A small multi-label image tagger, trained from scratch.
Model: 10.2M parameters, 48-pixel images, arch convnext_v2, norm layernorm, activation gelu, patch size [2, 2], depths [2, 2, 6, 2], widths [80, 160, 320, 640].
Training: adamw at rate 0.00046, 12900 steps, batches of 256.
Rows from block 2 of a small multi-label image tagger, named by matrix and row number. Rows with one number belong to one neuron. Each number is 128 + 24 x the weight over its row's rms, rounded and kept within 0 to 255. All counts start at 0. Numbers have three digits each.
After each neuron's rows are labels from the 100 images, of 14848, where the neuron reaches its highest value: "peak on" is the class under the peak. Only what is clearly more common there than usual is listed. The data: simulated grey scan slices of phantoms with and without marks. In brackets: how many of the 100, against the usual share in percent.
# fc1: MLP up (model.blocks.2.mlp.fc1.weight, 480x160), inputs 80-159
# fc2: MLP down (model.blocks.2.mlp.fc2.weight, 160x480, transposed), outputs 80-159

fc1.179:120147141138101157162147132105179088155152163134110107168091140135093113167125112160123115133091165112132172119107150138118106088179155142102109125181115106102102113118086091085099108119138167110147141113101123126153119144147144126113125109
fc2.179:170106143145153119179075121125100146108129131111096117079110098108140160139150171109107134151164089109143103160153115117120133104095135157106166108158126114121091128143135113164130122143106086093091127112120095112105151145127150121097081143
peak on: organ (83 vs 16.4)

fc1.276:116124135130147148121083155156126142136177115124131104141094166152077119102123115131101148072131143141091152143110107117117087163108119129154144152159167178124125101124104159152165143154145102162113110136102141116123150184129115113119124110
fc2.276:114118108123156136145139126103100153115139151108112105135155140133100120138098145112148113158112106106131113116134146109115147131121146149164143109139141176109119094121140121138129098132124116114095175092123108116112148139112145073171120096
peak on: mark (68 vs 0.4)

fc1.246:119140103148137169147128104100143125175128126099160096173133119094142142144163123135125155154163165132188120100052131120121183110130111115128123106126125144135108116134114106067133154142094131106100125095143139151133115096170103131153113166
fc2.246:100080131099133102134144109104157127099111115096101161123112123144128117118142123079157114123122151152133152103162093115111174131112132116143188070121113135154094091085144131117105115037125109131107129142163143108128123143117118112098111121
peak on: organ (74 vs 16.4)

fc1.71:102109102101145103161144151151174124090161122098132109113110119070143116176158145110160094130156135114146149126141162149108099124119147142167132095107153103100111127110098084096120144125123122129090126134164089166123139170095123122072118141
fc2.71:108157141134160115120118156160117125130140107110107151153121150146104130104140082118144149116161110116109116077097149103138121128107120103161167098146126122133166131146090117114165131147105154151155173153134162154100091146123112099128104149
peak on: air (100 vs 55.5)

fc1.193:103142113133124177142151143096116113119103144127161057119135123128107128123120129107129170103130110134092109120144127100088139118162179147117145109153173147131111078125146134127136148130110159137159131156142117108172099151113101139141162132
fc2.193:167135110126159122153142160127116093157122144098127102100106108116107151148093133096094156192143073131151118128106141095152139146140137142132160136115137157153097114117137146125110108107114142108143114129112136082119135102131208126150115081
peak on: organ (76 vs 16.4)

fc1.157:144160131113132138123136197140128158172168146123147106111152147123125119139140160149154072092125124123102143103149159163094099116144150147186123136149147124171108113129095115133146108130131143101098099113158118146141141144121131125138104098
fc2.157:106125141093154121155123132160114115096147120122131140131105119167115126142171121104152157202131129139114152129153161133093150148137124122124171109099125100110139092132103102159157107092133128102163158115155154136126105110090125089134137138
peak on: mark (47 vs 0.4); bone (25 vs 3.9)

fc1.430:095126117131132118096143139131121112130160099106152129163147097095133188113091138166127137154122076142151129129123136107107130144094130138181140130135132136129140138125174101112115158154148138120119138109179156137117119145133123124161158173
fc2.430:105138106154123090154084132101163150109130091122169101121125143130136155105115139156132141109079166166110119067164104158096122140113164142147181101149122133157142157115154118101103135090151116104108107176150136182108118141104118137109152081
peak on: air (100 vs 55.5)

fc1.158:148153100140145098113129142136173099121128146133143128122099095151132117135137120092145153065127141159095131175145155105166148106148144144130145124151139090134149123145166113137131154152160138193116151164167118103123143116151101098165097124
fc2.158:113131097119145108113116118149158126090159107116095090123143129154121132123090138139095121172132173151134152183149104117072120108165104166122151149098146133140094127151087119101161148119106138126126142115160166147103148122090164093107139121
peak on: organ (54 vs 16.4); mark (34 vs 0.4)

fc1.301:086113120117169139115139156104155078143167104136141111114120144135155096152115141140116130120147109079105137132170067134145121123112088173100135131111167138134132092138091148135146109160176117163102100125148133137097173132124121150087126120
fc2.301:122118147124127092120143105151091155116154124140131120143141158123089105156097121112097181168101108095118127158094129117135127171119162113103153098170126132138098097081119111149142115134164122124130154086092062108137105138130105098175093136
peak on: mark (33 vs 0.4)

fc1.3:144131141126134129128099095137165111091108103112128105140106113118127148084087164087152131139105158111107139154135133133173142116081153186094152110143119134108144130104148094091144106128104115134097118137130095119140122162125083152153128159
fc2.3:124176141155098071132147127158141124117133141104107158169123166121170098125102089142134161138151142122157093123099136154077151110147106146124098149153104148106128095100112110101126106111114139109154155097135160118158118113145077166143161131
peak on: organ (41 vs 16.4)

fc1.76:122134147103186139093160120148202131114108110142127155144100107124131140105117137090179108153096145140116179126111110090140133097170103136121139106106122154139113133121126151141131109119125112157090077114112098114148136144094111084147092112
fc2.76:110114159119107151127157088147086077113134120149175149125150153124114105142109134079129138147130120108148097130162116121143098130147086092118124125152164129113117117173125126158108111135132154090108076105125147159122108097135148128148156155
peak on: soft tissue (60 vs 17.7); bone (30 vs 3.9)

fc1.461:137126108136112133141110104139173075138151128098143110086150129143146094120141117175080103110152122088094121132133169102122123151126115150135107155161124098107142156124123175145093139164123129114142135140130148120118108113148137133174126133
fc2.461:146165122155131105104121127142088116107150142085154139130132144126152111158099146101081121080093107108117126126141122143115108113146107154108116127092103152174108120143176152132138129103144136169119103138139111115171105091122165124142102139
peak on: soft tissue (37 vs 17.7)

fc1.156:104127085127144127141116140172167133174155147170113133121125137148084147154157119166150089123109126114146133106115118101097151123152078083079160141113129145100135139150118156127150154136100142097116116133140148090134151148159144126108140189
fc2.156:095064124082147129102103113141119119124141166163134099135085126147130141144114088133086141116179121136135145173126136088125100106151133155139097142147140129158134104103097133133163170095147129135124137168132089128165184139126143111090103136
peak on: lung or cavity (49 vs 6.2)

fc1.299:145149093132175105142111129164123132148129139118103095103121134105123132125141135179090104147139163142111146106132140096137153143142111159091112114137145106064093111144166145107126100117094145116104118141167150121101119121147090114110091166
fc2.299:131124094134159191141161132136089118148111117110166125119155165145115130094087086176112143132119138146112134118142149115134103157157121100095144111091118125146139111115151151127113113177171117098144134158123115168131141127133161086147115118
peak on: soft tissue (65 vs 17.7); lung or cavity (30 vs 6.2)

fc1.457:124121112136118125134154155078173128129129123134130151116109172150151089143091177122176141140152140155164117138133125102093124110133159183175135116145096128162111095107145140132145091165119134172116124098148126189137171158143139101100120114
fc2.457:147120162105161124082150117132083090165180181115100147146154099129139100147107096173164113187125132150113160143121132123126120095134115150153121134139140154120132145131115162120099139151085178143120080156113105139100100109150152130125084151
peak on: bone (90 vs 3.9)

fc1.396:151097102153152137148152156114140085126145167094105115162102077109123111137161131169150113093186109167125156082093130147126160137122134114116101117131142086114156113159123133140098117116115103114127128101170143142092132149147127107135111166
fc2.396:081120100162155113120123111168136154149152138116141118169135147132090111121077105128148172137123160171135143080106105124103125108146147134105144163134129144115102143097158131106172156098144123102150140145115117117125102103130095094141124154
peak on: air (86 vs 55.5)

fc1.56:122141097156141143153134160113170139106128152106154112141129120110152167107179106109137158105109133117178142105112141168101124145106133179188149147100092124089141110146166110118129074151099137078127136159119177110135134136108085136164158167
fc2.56:144129124135152131093097118128151124153087128108173168113130177128145157146108117137140090125121114106130121144095155114114093133152109079149148101143162114141128175117151093096097132154143186130118086143102133150087120098108112120159101102
peak on: bone (78 vs 3.9)

fc1.218:134089116109133099118182160141153120171115124135189095144151098140124109102123129160126114117086154127125150095116104117096156121115102125164158152159136107140100148122075130084108112105127108111147098121166153101116134101127146110175136141
fc2.218:144152144103117134113103115121120111110118151101138164131116089091101107113135156089138106158119124096124100072167102139117122118174078149139106096121103150158129141101094088115097113128172151150106117159159173106140145137123099119165129174
peak on: soft tissue (99 vs 17.7)

fc1.122:099167122178137116173124140140114055169080141112134123099146094138101162146152112105118126132147168091169144132169158099090147138124112166105145126121169137092110128125118145103129125109113115134143125174119129110110091148131106104122124104
fc2.122:100159087166095129121131122138105153129083097137144123131134102117100120119135137146134157133139127136154110123082147111174114147140127100066109068158134140163129113131160171168092144136083086105147129162154138182136128122116132166163097141
peak on: organ (95 vs 16.4)

fc1.67:119161135139136164069095140141154098161108169110175101154105151102113084103151119145151129132129167123102081098091102141161109135181126149108117174137192136085146091112181121138123107126129112129151139151140147104132099165150142113101113129
fc2.67:145151160128108145134149105131076095130133135138176100075151116142104154107120140120125106119099107130111120157101128143101121141124118172130115122124115142130107176144184114121091146132142166177153124105104157097170163103114135113098107134
peak on: soft tissue (52 vs 17.7); organ (46 vs 16.4)

fc1.24:115171090152121176176116142131157150100129166137146108176094174135093127166140143139118109110105161134132156073120138102107102178143129140180159113159120164140116165141092163179112103166155138126110113101139120099102124115158144118125158146
fc2.24:130100157130136103122100090146105097106132123107160104150151115166098103121146143146172077177097153124084148145140128161137122120124148164168102114134102114147153128135133096111121139094173070122078144096143151108126097116145148116118140119
peak on: mark (63 vs 0.4); lung or cavity (30 vs 6.2)

fc1.441:098128122119145131160127172106150115133153111102139114133097178113163155105188118094146147131146143159150082121159125108140148101112146106145165137134162127114095098104136120117124107114088149066162128143153151119129129130133104143152148144
fc2.441:137111078099110150115150135141167159129086109100109164100115151103142114115146155108159149136104115185117158133110126162108153157138157121137107131103119156163087142162106161140125089128104139097123158131141167110081099118079115101112096138
peak on: mark (41 vs 0.4); bone (37 vs 3.9)

fc1.133:155115080145135154163143169137138129148113136130151102198121137131101142138105152107137134105087141144079125124105139163102115157145160094137151117158109112103097103142164094145121113138076135133171112160107145161164111140134079126131114129
fc2.133:130127125158121075146163174102084098119104155119147133086154138148158087133161157093121161140144073131140140103123091149113116139143159092136154143106141155162104117140125131170135090137128146133086087155134152156094141105157124122141106114
peak on: lung or cavity (47 vs 6.2)

fc1.323:166129114135103095111148110136144103138184154164119134132130161157145141146160160170105129093098152150120094154105142124140132131105099129116177132157143122119118106097111122145120118130131089174117098152152131094126157181163144134099116158
fc2.323:083132121138146134099156101144122164157157145119152087164111135115100151132111124156096141125126134140114091076153107158170164150150123156129130099120135106140123136090119155170146139105207088146129151096114099124129137157125156099124125122
peak on: mark (65 vs 0.4)

fc1.73:092132110151140119129108174133114170139149105093131105174092126162157109103130108163098131101105171089130154159129122125134140141137133149169110160102115144145108150107071115119151126130175164117117134139134157135098156100095120136089138163
fc2.73:112141115129112145133114088148127095108106164126170166100089104085116133087088139139124126108098148074145154079120101125144112125143157111147155163136113106142074141106135119124144126079114142106121110149136115164175148114152104177146113120
peak on: air (99 vs 55.5)

fc1.267:145139110157138177175083150154135088148156137117111130077103127119142138097138165125157128098152118136099095126095165142127156150096158103140145135091132138124124104119135129110190178141088113098110140125151072123139124121156151119144167120
fc2.267:110117140139147183121151105147160117181114093161137130163129134122157102124136114154147182082129117097174121113120166141124109111111160150116131143106167087121139133102127099090124093131145135145154127166108120122151153125151083118136079173
peak on: organ (40 vs 16.4); bone (29 vs 3.9)

fc1.110:121110114153140131077133124091110140125122130115141087097092104139137152130151164118147102080112119104142173143156133074117126148110108177171194133133175103156106135120103174164164130110100127106122120111168180126132161117096107130115095144
fc2.110:127133136117106136128100113179128140108135135108133123138159142120092148182133135099132140152089095169107140117106135107131101148134117128134168123142099117132142122153122096108120073133073117133125151080150133136093090117116156111154139086
peak on: mark (53 vs 0.4)

fc1.405:084125099132166128148191127131162123153120142114157165079087096104120135151142155139180124069126135092090110133147103099149122134114092145100129138155118118091103130136158136101135117138094131096084154162100137091130139127128127142125141157
fc2.405:121122107145123152128141171119118157145145146109100143160152132180090109085126131115145120155163133107099134111146164146083108151110139118160112138096111156156144077112118083126134091126116106089112169083110123129104112128140171118146162097
peak on: air (94 vs 55.5)

fc1.70:133175152115134105138122138167144157108081095108147138123108138137111089147117112151115135107124103108126126128093103145083138110130110134151154150119161120125140133109145112169188137181115146121094104150112133158125146118174154117157112132
fc2.70:125131140168105104161123125137178134167128090138108104158158174117180097124147090155127148069127125111163113138101155129115107159147143096098097103165117151160099139079120141091146116173166149121163135094139134134156081136110154124136118146
peak on: soft tissue (52 vs 17.7); bone (44 vs 3.9)

fc1.337:134131102083160148114168132162092082103104125102112131081143148113086135138102144130186143163145141119081147179119121101141136170170143120095098104120122149129141108136101146149147126157136127157063123124155111112084145140142135112142142143
fc2.337:104144127122126076126121129136175130109127119137163171084127145139113175132085093113142109134063149146104101168154134141141101143163127122136150113079144117125149094105138154139103087106106147166146117071140113114086148151135140105149137143
peak on: soft tissue (43 vs 17.7)